Weights of a small spectrogram diffusion model.
Model: 3.51M parameters, log mel input, arch uvit, norm layernorm, activation gelu_tanh, moe expert_choice, num experts 32, patch size [64, 2], layers 12, width 128.
Rows from block 5 of a small spectrogram diffusion model, named by matrix and row number. Rows with one number within an expert belong to one neuron, the router's apart. Each number is 128 + 32 x the weight over its row's rms, rounded and kept within 0 to 255. All counts start at 0.
After each expert's rows are labels from the 100 clips, of 14848 (inputs lightly noised), where the router gives the expert most weight on average: "loudest" is the band of the loudest frequency at the time of the peak. Only what is clearly more common there than usual is listed. The data: songs of 200 made-up bird species, synthesised, often over outdoor noise. In brackets: how many of the 100.
# router: router (model.blocks.5.mlp.router.weight, 32x128, trained with AdamW), inputs 0-127
# up: expert up (model.blocks.5.mlp.up, 32x32x128), inputs 0-127
# down: expert down (model.blocks.5.mlp.down, 32x128x32, transposed), outputs 0-127

# expert 2
router.2 [118  43  71 167 110 135 146 105  78 198 127 162 107 121 104  74 109 205  90 171  72 140 150 185 176 127 196  97 116 108 100 142 138 154 185 171 111 161  79 141 135 189 122 146 138 108 149 112 133 144 122 115 138  99 158  97  94 107 151 117 123 130 148 148 123 142 165 166 104 138  99 151 124 113 145 129  94 159 103 168 118 126 130 155 156 126 157 119 149 119  77  90  93  91 113  32 159 132  80 159 140 170  82 160 108 153 115 146  89 146 123 132  95  89 125 118  83 113 166 131 110 157 101  94 153 200 101 122]
up.0 [109 114  74 130 115  78 112 176 119 111 152 124 108 119 181 105 136 174 113 141 166 124 153 175 101 103 135 108 147 136 162 174 157 102 113  88 139 169 153  90 217 122 131 100 138 150 120 120 124 119  97 190 165  87  44 123  97 115 166  72 122 115 194 186 129 156 111  56 140 155 141 108 128  92  81 159 135  97  96 110 136 189  97 148 134 110 158 146 117 132 168 151 138 159 136 108 104 145  78 115  96  91 122  97 147 180 143 173 146 143 129 165 101 156 128 162 169  80 102 114 104 145  86  32 139 151 119 104]
down.0 [ 85 141 101 112 131 121 140 113 179 104  93 137  33  60 144 163 116 102 112  64 163 121 156 122  90  89 132 156 146  97  75 112 131 144 164 133 104  90 106 115 130  58 140 144 196 132 160 201  97  73 214 155 103 129 138 202 166 112  76  93 118  91  76 153 132 100 118 146  88 194 133 169 166 146 122 144 149 121 113 173 151 156 156  68 154 127 157 126 119 158 134 117 158 186 112 163 124  97 121 140 133 146  98  88 146 140 128 149 145 105 126 109 105 133 130  96 149 144 147 126 119 177  89 120 124 126 117  80]
up.1 [ 55 128 117  65 169 119  98 155  85 102 148 106 131 122  69 136 130 155 130 105 139 118 135 116 145 138  97 113 110  96 110  42 138 140 156 157 173 145 137 110  96 109 156  99 127 125 138 136 111  84  99 146 114 179 141 169 151  95 100 180 116 163 125 150 158 120 143 145 159 137 109 107 164 157 212 132 150 179 120  89 141  94  95 167  99 110  83 120 121 150 167 137 139 109 133 144 145 131 128 103 150 114 160  71 143 145 103 121 134 142 177  70  73  56 149  86 128 213 161 145  87 128 174 201  61 142 131 182]
down.1 [138 123 104 161  89 179 117 152  89 115 150 125 149 126 155 153 110 109  67 103 131 195 148 131  96  88 118 104 124 114 116  75 153 135 114  96 146 105 113 154 156 173  91 122 140 109 169 133 122 104 133  96 160 105 103 143 124 102 124 116 182 151 168 135 128 180 160 134 207  88  83 115 145 152 161 178 221 136 132 137 106 184 109 155 196  76 156 110  60 104  66 124 132 100 136 166 151 156 107  95 119 115  73 158 198 122 176 147 133 174 127 127 114 166 151 164  61 102 112 125 105 121  73 139 176 112 120 104]
loudest: 500 to 1000 Hz (78)

# expert 21
router.21 [121 166  88 127  97 145 166 108 161 139 159 132 125 146 136 107 174 149 138 132 141 157 143 153 129 152 120  97  79 159 115 173 128 142 116 152 180 172 126  89 128  93 103  92 145 135  86 134  95 138 104 148 105 116 125 136  70 141 175 117 114  99 189 219 198 123 167 144 153 139 144 207 130  86 114  89 145  93 110 132  40 122  57 135 109 127 131  97 140 171 148  73 133 155 141  62  93 141 141 105  87 171 101 166  71 112 169 132 173 158  76 123 101 126 129  99 107 163 120 172  91 100 111 105 141 108 196 131]
up.0 [124 136 142 202 182 131 124 165 155 184 104 158 120 114 170 177 143 122 140 180 163 129  90 133 122 113 147 143  92 174 118 116 148 113 136 139  73 125 113 197 115  88 144 168 145  74 122 116 103  54 124 101 124 151 140 125  89 151  91  94 200  75 155  89 161 136 136 212 151 130  62 143 123 112 165 130 115  99 131 101  78 120 164  85  89 130 100 127  91 132 139 140  72  95 143 164 145 177 138 116 118 196 142 144 160 109 108 100  87 100 121 162 143 139 128 117 157 124  77  67 153 135  77 119 121 164  66 135]
down.0 [ 91 122 134 113 109 140 100 104 118 103 180 134  76 130  56 122 177  99 159 108 122 169 144 122 159  96  58 171 129 116  97 185 149 117 121 132 145  85 168  85 144  57 145 147 136 164 102 154 111 131 119 130 123  78 149 117 183  97 164  85 139 116 115 161 129 154 127 103 108 141 135 101 157 123  70 130  91 121  86  79 160 112  63 138 156 124  96 102 143 131 137 109 163 121 137 157 105 178  93 123 173 136 153  53  69 162 147 110 168 200 190 124 145 135 124 143 117 192 150 148 180 118  93  84 118 103  98 192]
up.1 [ 89 158 196 116 141 114 140 159 133 133 104 145 125 154 108 183 106 109 109 141  95  98 174 183  81 124  82 153 117 122 118 145 141 114 161 133 191  69 176 107 114 107 101 107 162 116 124 165  90 174 149 143 160 157 153 167 168 119  58 141 138  91 145 125 124 124 125  38  73  70 137 159 198  93 167 146 116 143 111 142 166 117 119 142 122 144 133 137 134 133 107 117 141 104 135 165 147 114  82 141 157 100 197  95 170 134 100  46  92  75 121  68 103  75 131 153 102 166 153 137 165 185 143 114 123 130  90 121]
down.1 [140  81  80 118 134  98  97 133 160 166 128 155 160  85  99 109  99 105  82 130 131 109 165 130 151 123  83 103  56 159  75 138 177 154 122 144 110 163 123  76 165 170 107 110 126  97 136 153 157 112 135  81 191 117 127 190  52 127 101 147 141  99  94 162 161 110 153  67 176 137 151  95 169 153 114 152  72 166 124 129 140 117 111 143 192 181 127 189 125 138 118 139 120 145 105  78  99  85 149 178 134  96  45  87 139 157 167 118 140 117 141  68 110 141 134 113 158 133 103 125 117 130 122 114 138 126 166 207]
loudest: 4000 to 8000 Hz (50)

# expert 23
router.23 [156 168  74 149 119 132 115 141 105 208 106 117 106 176 139 136 128 128 126 118 123 113  89 162 178 176 148 137 105  99 139 138 166 174 123 132 156 120  47 149  86 159 159 185  96 135 176 207 135 102  62 101 135 107 155  56 113  76 160 159 151 126 154  79 161 102 156 123 137 159  83 122 115 137 106  89 133 135  55 201 110 151 110  45 146 162  89 113 131  96  90 137 143  59 119 156 100  79 111 148 152 149 124  99 122 106 146 114 167 135 114  79 107 156 145 111 109 133 153 140 114 109 119 102 164 132  99 136]
up.0 [ 72 151 108 137  96  68  93 135  99  84 128  70 133  85 161 101 148 104 195 174 115 156 130 132 176 179 162 138 160 143 158  82 144 122 137 168 130 144 127 142 146 125 130 111 168 122 135 132 132 144 130  89 160  79 105 117 107 117 175  71  86 132  98 154 113 110 105 136 203 145 101 146  90 196 138 113 129 149  84 123 133  69 141 156 192 137 170 114 114 166 144 151 154 106 130 118  59 148 165  78 151 113  82 124 120 119 166  30  71 140 108 152 131 123 168 121 154 152 159 100  82 115 170 168 161 141  92 150]
down.0 [150 111 102 153 150 133 187 171 147 141  93 162 147 124 132 152  97 157 107 104 124 107 184 131 134  80  82 134 128 150 141 106 164 126  95 101 161 157  75  36 102 150 127 169 122  67 123 102 131 134 158 122 121 136 151 108 126 147 115 175  96 118  64 180 148 104  82 151  87 143 148 130 171 127 172 104  42 144 118 193 190 221 165  92 135  74 157 130  83  85 177 144 153 138  79 128 174 106  54 149 126 127 132 105  82 141 131 108 134 113 122 100 123 135 147 128 171 143 152 154 132 128 118 141 135 122 156  79]
up.1 [121  81 117 152 149  83 147 136 138 138  70 131  77 146 167 128 142 195  23 150 120  93 159 131 159  87 123  66 102 157 161 177 107 118 201 128 114  96 110 127 123 123 140 168  89 137  97 185 106 146  81 189 108 134 161  90 134 129  99 150 136 178 109 101 161 159 109 135 123 122 142  64 102 134  52  99 105 153 199 147 116 156 137 124 112 116  88 177 140 144 182  51 149 123 141 149  90 136 122 140 121 127 124 143 184 148  92 147 164 149 104 114 139 118  60 124 116 128 133 142  96 137  92 126 117 114 171 162]
down.1 [165 127 107 105 107 105 148  79 135 123 111 175 134 119 161 141 110 117 117 101 144 131 142 181 197  99  81 200 158 143 120 108 100 148 116 121 140 146 151  77 105 140  65  70  96  79  75 122 163 106 167 143  75 115 124 118 103 170 133 137 142 134 188 144 102 113 161 149 173 169 122  89 116 186 110 158  76  95 117 109 139 137 163  64 153 122 122 159 119 154 142 116 105 104  79 109 131  93  76 124 136 102 143 161 115 139 121 143  93 128  73 156 158 126 132 131 210 120 133 229 145 163  45  90 155 148 135 117]
loudest: 4000 to 8000 Hz (98)

# expert 3
router.3 [149 177 132 158 100  73 122 145 163 149 105 102  97 151 166 194 174 128 124 134 191 142 147 165 131  71 135 135 133 120 190 143  93 178  81 101 115 137 123 119 113 115 102 137 115 105 152 131 142 158  87 146  88 121 157  51 153 115 150 126 110 158 136  76 120 122  87 138 107 138 116  65  85 161  65 108  90 130  37 160 144 161 123  93 148 184  92 134  94 157 138 154 207 145 134 179 109 130 118 111 119 114 102 109 179 220 112 138 126 120  92 124 140 123 153 101 139  77  96 141 188 130 138  72 128 116 139 140]
up.0 [126  87 134 167 119 183 151 130  82 142 124  79 130 125 141 176 137 104 154 150  98 167 151 123 158 146  78  71 153 112 136 164 106 136 121 172 158  93  73 130  94  71 107 171 156 116 141 105  55 167 185 140 148 130 138  93 132 166 150 140 148 174 125 120 181 107 136 136  68 134 125  73 160 188 161  87 116 110 119  98 196  89 129 108 167 144  94 137 154 109  94 126 110  96  58 166  73 155 129 179 110 119 134 102 134 124 147 123 141 204 115 140 111 152 119  99 107 163 127  32 147  89 122 143 119  97 115 171]
down.0 [116 135 123 167 134 100 106 157  79 129 174 131 180 158  92  87 115 173 128 110 125 110 153 110 128 116 191 114 130 112 118 161 142 123  80 152  86 166 140 148  93 158 142 125 176 115 141 104 142 139  63  54  91 168  98  74  85 191 114  71 126 129 129 130 125 119 142 120 160 205 145 150 100  99 132 103 161 181 122 126  74 162 191 148 160 100 101 137 126 151 103 172 120 144 125 168 104 108  69 144 179 161 129 111 127 139  61 147 160 106 195  84  81 134 106 108 134 161 125 120 123 135 162 123 143  38  82 115]
up.1 [111 160 134 107 146 186 135 146 122  68 106 105  91 135 149 140 130 117 128 125  90 150 160  90 101 117  91  91 103 114 143 138 147 104 145  94  92  94  96 135  87 122 136 151 140 113 186  48 114 158 192 111  91 147 133 102 194 104 126 164 140 150 113 116 151 126 126 157  78 145 162 133 156 122 221 125 119 143 176  68 193  85 176 145 142 135 101  88 113 103  99 149 111 138  96 138  87 149 131 100 161 133 154 140 192  90 163  64  88 127 154 101 153 205  79 124 135  93 144 175 182  93 131 165 166 106  95 122]
down.1 [130  68 101 102 118  82 149 135 106 148  64 113 124 141 144  95  87 101 165  94 118  75 132  68 137 132 102 102 114 150 135 188 106 108 158 150 117 158 103 120 174 108 142 138 121 123 106 152 178 126 153 172 129 127  93 147 144 123 135  97  83 154 122 116 122  90  74 125 114 165 173 168 190 165  77 141  99 109 123 138 141 172  91 117  93 155 145 123 112 103 179 163 148 187  61 136 148  83 191 205 136 147 159 136 128 208 157 157 164 139 161 149 101 117  83  97 233 137 124 130 113 108 110 118  88 132 111 127]
loudest: 2000 to 4000 Hz (100)

# expert 30
router.30 [138 148 140 120 198 169 159 160  84 107 171 124 132  84 128 163 129  90  90 158 133  97 121 103 125 125  92 151 149 172 120 165 135 135  84  88 161  84 138 102 131 164 122 139 153 134 122 105 109 117 172 133 139  93  98 170  88 141  90  93 127 106  77  62 127 102 139  91  73 135 151  79 177 131 164 194 161 139 163  66 183  63 152  86 178  92 168 178 139 144 143 165 173 172 125 171  70  96 128 132 128  94 101 151 132 118 154 105 140 124  98 155 102 141  90 156 154 156 101  54 143 154  95 158 100 100  95 101]
up.0 [109 121  96  67 114  84 198 117 126 112 174 168  81 107 152 122 153 132 102 126 147  71 105 109 180  97 179 134 183 128 167 115 166 155 174  99 213 159 107 122 128 124  82 154 138  79 119 183 162  95 141  83 140 142 137 100  96 148 203 112 162 137 116 112 124  84  92 146 143  73 163 133 166 163 147 121 165  95 203 113 117 134  97 165  89 104 152  95 133 117 103 134 163  93 174 136 154 133 144 115 139  79 147 134 109 124 112 119  74 107 135 110 139 139 113 109  93 181 123 142  67 132  80  56 164 150 139 110]
down.0 [ 96  84  74  94 118 114 174 122 111  94 146 178 145 146  80 127 122 167 152  71 131 133 101 172 191 150  67 107 111 165  82  88 106 106 106 166 130 205 147 156 129 104  92 113 149 130  84 141 128 196 127 112  95 108 106 138 126 134 156 130 100 131 103 110  77 123 113 104 148 152  70 132 118 143 113  64  94  96  77 155 143 121 134 165  87 171  99 196  64 123 102 120  90 148 144 113  74 105  91 183 144 125 223 102 110 128 181 120 158 125 139 178 150 121 145 108 166 135 102 181 128 119 113 141 131 143 117 158]
up.1 [176 112 129  84 159 127 140  87 135 161 121  68 160  70 137 179 166 152  92 144 128 183  55 151  92 149 150 134 146  53 172 127 112 110 112 127  76 114  97 140 153  85 124 154 183 163  85 111  76 171  96 102  72 121  89  97  90 107 104 121 158 111  94 176 101 118 121 183 144 155 135 107  93 185 169 145 104 174 171 130 164 150 180 118 141 160 124 104 124  90 139 141 144 110 127 143  84 199 117  88 139 135 140 108 108 124 112 113 109 112 159 132 139 167 151 121 166  74  70 118 120  90 137 165 132 160 195 138]
down.1 [105  70 128 123 123 126  96 154 121  52  87  83 189 124 144 127 137 156 121 101 121 157 106 105 124  97 126 169 163  54 162 137 100  93 142 160 112 132  80 143 192 101 111 145 142 146 154 189 143 212 218 140 125  84 106 143 144 118  70  97 166 132 122 140  48 107 182 147 159 111 138 113 123 185 153 113 131 144 139  66 130 161 132 112 167 151 108 166  88  91  81 158 134 182 123 119 105 118  97 127 137 151 113 150 108 116 151 105 121 121 129 129 147 138 100  99 123  87 164 160  84 142 141 108 121 205 129 180]
loudest: 500 to 1000 Hz (54)

# expert 7
router.7 [135 160 102 132 180 143 143  90 124 142 130  86 151  65 176 109  74 148 163 146 147 100 160 108  66 135 163 111 114 129  91 140 142  75 149 120 154 107 167 100  96 133  93  81 146 131  70 112  84 169 147 182 160 139  98 161 109 178 114  92 137  66 152 134 103 123 172 170 134 170  95 160 176 126 205 192 154 104 138  86 114 125 126 110 136  53 155 160 168 197 165 137 150 106 104  82 145 176 107 102 121 156  70 171  86 125 119 108 117 111 108 119 115 146 133 163 143 122 125 120  85 167  99 139 103 102  71 126]
up.0 [143 184 147 122  86  81 169 149 120 156 143 122 101  91 193 112 107  88 108  94 135 129  90 128 109 126 118 116 159 146 181 150 141 132 104  79 162 129 146 123 107 103 139 146 158 102 134 156 142  73 118 137 187 131  72 169  72 113  80 110 158  65 139  80 170 119  94 166 164 165 119 123 115  92 110 106 140  68  78 196 137 174 141  90  55  75 165 152 191 141 164 128 128 112 143 147 117  70 107 151 150 103 127 176 162 168 161 139  98 106 132 146 132 147 126 124 102 109 123 113 122 149 153 191 104 203  79 116]
down.0 [165 165 128 142 174 104  85 109  84 138 162 162 125 167 129  64 129  92 106 130 101  94 119  84 124 159 121 144 164 177 101 159 138 122 147 150 111  86 160 112 147  54 110 111 109 105 110 125 128 171 192 130 177 114  95  86  90 154 183 142  85  93 133 125 143 180 159  79 136 170 135  78 125  46 171  83 122 123 114 133 133 168 124 149 165 190 194 145 138 122 104 117  92 117 115 183  41 128 111 200 141 147 150 152  99  96 152 183 109 111 169 152 108 104 128 155 118 164 144 128 141  81 142 136 154 115 118 148]
up.1 [102 108 130 153 124 127 125  96 134 189 144 143 160 135 111 147  95 107  94  93 128 103 171 136 156  94 133  72  71 137 133 171 139  95 132 100 143 113 207 148 150 157 236 131 132 160 130 117 111 132  95 129  91 140 138 164 129 135  83  94 102  98 144 151 107  99 128 141  61 131 103 119 136 133 143 150 152 126 119  61 101 164  51 120 121 129 165 116 157 139 166 149 108 131 140 126 143 116 157  87  76 120 182  62 148  94  64 255 161 116 189 130 149 118 115 144 116 117 116 159 135  89  89 129 126 143 162 117]
down.1 [163  90 151 132 157 114 125  78 121 124 119 115 144 112 111 146 117 100  84  83  68  80 132 130 156 168  96 193  96 108 137 115 119  96 137 124 189 162 144 132 146 101 214 145 120 133 190 118 128 160  76  94  82 149 103 180 191 110 132  56 149 120 171  56  97 169 169 105  88 133 110  75 102 142 133  70 145 138 165 172  98  89 138 106 162 152 109 170 128  95 150 165 115 106 111 136 111  75 148 132  94 122 163 106 124 194  78 105 175 155 170 105  91 139 124 128 155 139 111  99 163 134 108 156 149 165 153 139]
loudest: 500 to 1000 Hz (80)

# expert 12
router.12 [119 177 116 156  92 130 159 124 146 104 161 160 147 125  70  90 133 139 173 188 130 185 183 164 138 116 147  69  86 177 140 100  81  94 149 174 108 191 142  94 169  97 107  76 101 110 116 120 107 142 145 113 119 110 165 112 120 108 155 167 173 116 168 152 127 142 147 138 107 109 120  70 104 103  97 124 157 132  89  86  82 131  80 181 110 197  99 176 120 151 105 142 160 130 107 115 153 185  61 134 114 117 151 115 115 157  88 201  78 146 122 115 138  92 174  98 157 129 120 136 134 136  76  71  95 101 171 145]
up.0 [215 151 140 119  34  90 155 109 154 128  84  93 135 109 151 125 163 117 142 102 189 132 116 161  62 137 152 149 114 145 141 152 109 129  93  92 100 149 170 180 178 110 152  86 124  88 130 158 113 149  80 145 153 177 131 143 141  98  85  98 113 122  86  86  80 120 152 142 109 140 108 104  62 215  96 137 134 128 121 183 137 140 175 168 150 116 159 117 127 105 151 120 123 155 157 107 169 163 110 122  82 156  59 101  87 117 115  93 130 138 145 138 108 146 157  95 132 164 113 139  60 132 122 137 172 200 126  99]
down.0 [142 114 170 114 155 116  92  75 134  96 145 185 136 161  69 116  85 133 120 103 176 120 110 150 136 126  94 135 160 106 136 163 105 147  93 124 130 158 138 165 157 105 126  90 121  82 134 102 153 118 199  56  99 111 110  42 134 131 182 175 172 152  77 161 109 142 161 123 101 163 195 137 107 137 200 172  69  81 107 151 156 132 109 119 160 102 132 125 106 159  79 160 119 139 104 144 168 116  31 103  90 160  98 102  81 133 108 117 149 145  60 136 142 149 133 117 128 171 166 156 132 115 118 112 126  85 112 139]
up.1 [107 131 151 131  75 143 122 167 113 182 140 113  81 138 106 122 142 191 137 109 134 217 181 139 106 123 162 128 125 176 205 165 163 144 184 115 126 166  71 126 143 123 152  85 125 181 130  97 127 109 102 166 124  91 110 115 103  85 200 123 110 118 146 150  99 149 179 130 123 151 165  89 146 160 137  99 145 143 131  93  69 140 142  94 103 130  92 134 105 182 105 137 127 130 127  88 105 171 110  77  82 113 124 140 109  75 125  93  89  97 103 100 106 173 110 121 173 133 122 168 149  77  30 132 122  91 131 183]
down.1 [151 164 147 166 137 201 146 145 170 128 111 107 160  67 156 113  93 144 158 140 159 143 161 141  78  94 119 150 117 140 174 172 114  71 111 123 103 203 142 135 133 145 129 113 132 100 179  90 124 125  87 130 164 147 171  85 111 199 141  71 124 158 115 177  89 112 155 173  98 119 157 130  33 113 101  78 159 142 123 125 118 137 129  96  79  95 153  62 147 109  87 106 113 133 127 103 112 101  93  79 134 161  61 121  95 116 128 131 100 112 160  87 140 118 120 133 147 134 101 117 150 173 101  97  64  74  79 104]
loudest: 2000 to 4000 Hz (67)

# expert 27
router.27 [134 179 164 108 126 108 115 114 102 171 122 144 159 146 131 185 184  77 118  49 145 101  69  93 126 116 103 111 192 124 120  92 151 193 177 107 120 104 108 173 111  79 142 180 111 162 125 178 138  93 114 120 153 141 137 113 159 139 116 156  64 162  97 115 101 132  97  76 116 144  95  69  94  61 134 118 105 101  91 164 134 100 103  73 164 165 142  93 101  86 159 134 109 121 188 136 147 150 142 211 118 101 187  94 149 154 131 118 145 160 126 138 144 100  91 169 126 129 108  97 154 119  99 132 160 167 119 175]
up.0 [117 134 173 148 118 120 136 173  39 120 140 101 121  98 191 101 139 108 185  81  84 132 144  62 107 130  98  96 138 148 143 110 166 120 169 139 106  83  19 166 137 159  83  91 141 143 167 162 142  97 117 144 110 125 129 158 186  63 138  88 153 175 114  93  97 152 133 111 118 101 124 162 164 122 164  79 155 104 130 135 123 166  95 174  91 165 134 101 154 161 159 137  84  96 138 177 163 106 164 141 159  98 173 136 167 137 136 136 104 161  81 117 107  75 144 165 125 106 129 123 111  74 131 124 164 178 100 138]
down.0 [138 110 130 138 173 135 169 163 122 112 115 102  92 124 126  82 159 151 171  72 106  82 134  80  91 123 139 143 147 131 172  99 125 129 141 132 103  95 107 173 103 101 193  68 140 132 129 163 167 137 178 110 115 174 146 148  88 170 168  83 101 135 157  71 154 133  97 169 133 129 178 127  98  75 160  80  50 144 142 162 149 111 154  80 130 192 131 120  91 141 171 130 100  97  41 135 148 118 132 176 101  81 166 131 152 169 104 129 130 164 110  91  95 113  64 138 166  94 163 114 140 110  89 112  73 143 135  92]
up.1 [ 37 110 159 114 113  53 124 127 174  90  57 159 118 159 166  87 136 152 150 117 182 134  59 120 149 169 172 120 151 127  95  89  81 146 135 157 171 150 160  88  96 137 114 132 132 143  82 132 118 137  96  93 119 192 110 119 134 125 103 108 127 171 118 188 143 119 133 124 200 130 157 146  85 167  80 133 102 140  94 109 170 154 150 162  99  60 154  67 107 121 111  98 131 154 160 141 110 154 160  99  90 126 160 121 124  84 129  88 116  97 135 120 135 154 160 198 141 153 173  86 110 143 112 128 125 192 125 161]
down.1 [155 117 119 173 125 167 105 155 130 114  64  87 148 140 117  95 143 144  56 160  79  80 140 124 133  68 173 159 125 106 145 164 174 166 138 111  70 100 152 118 161 162 194  74 113 202 181 160 113  96 161 140 163  80 140 148  88 141 115  85 130 141 130 170 148 144  83  97 109 125 143 132 114 130 170 123 117 129 108 102 138  57  78 115 118 197 107 185 120 121 170 127  70 114  69 113 105 145  89 134  74 140 169 135 111 158 147 116  75 136 162 100 117 106 173 110 109 160 112 110 132 153 120 105  85  92  93 112]
loudest: 1000 to 2000 Hz (78)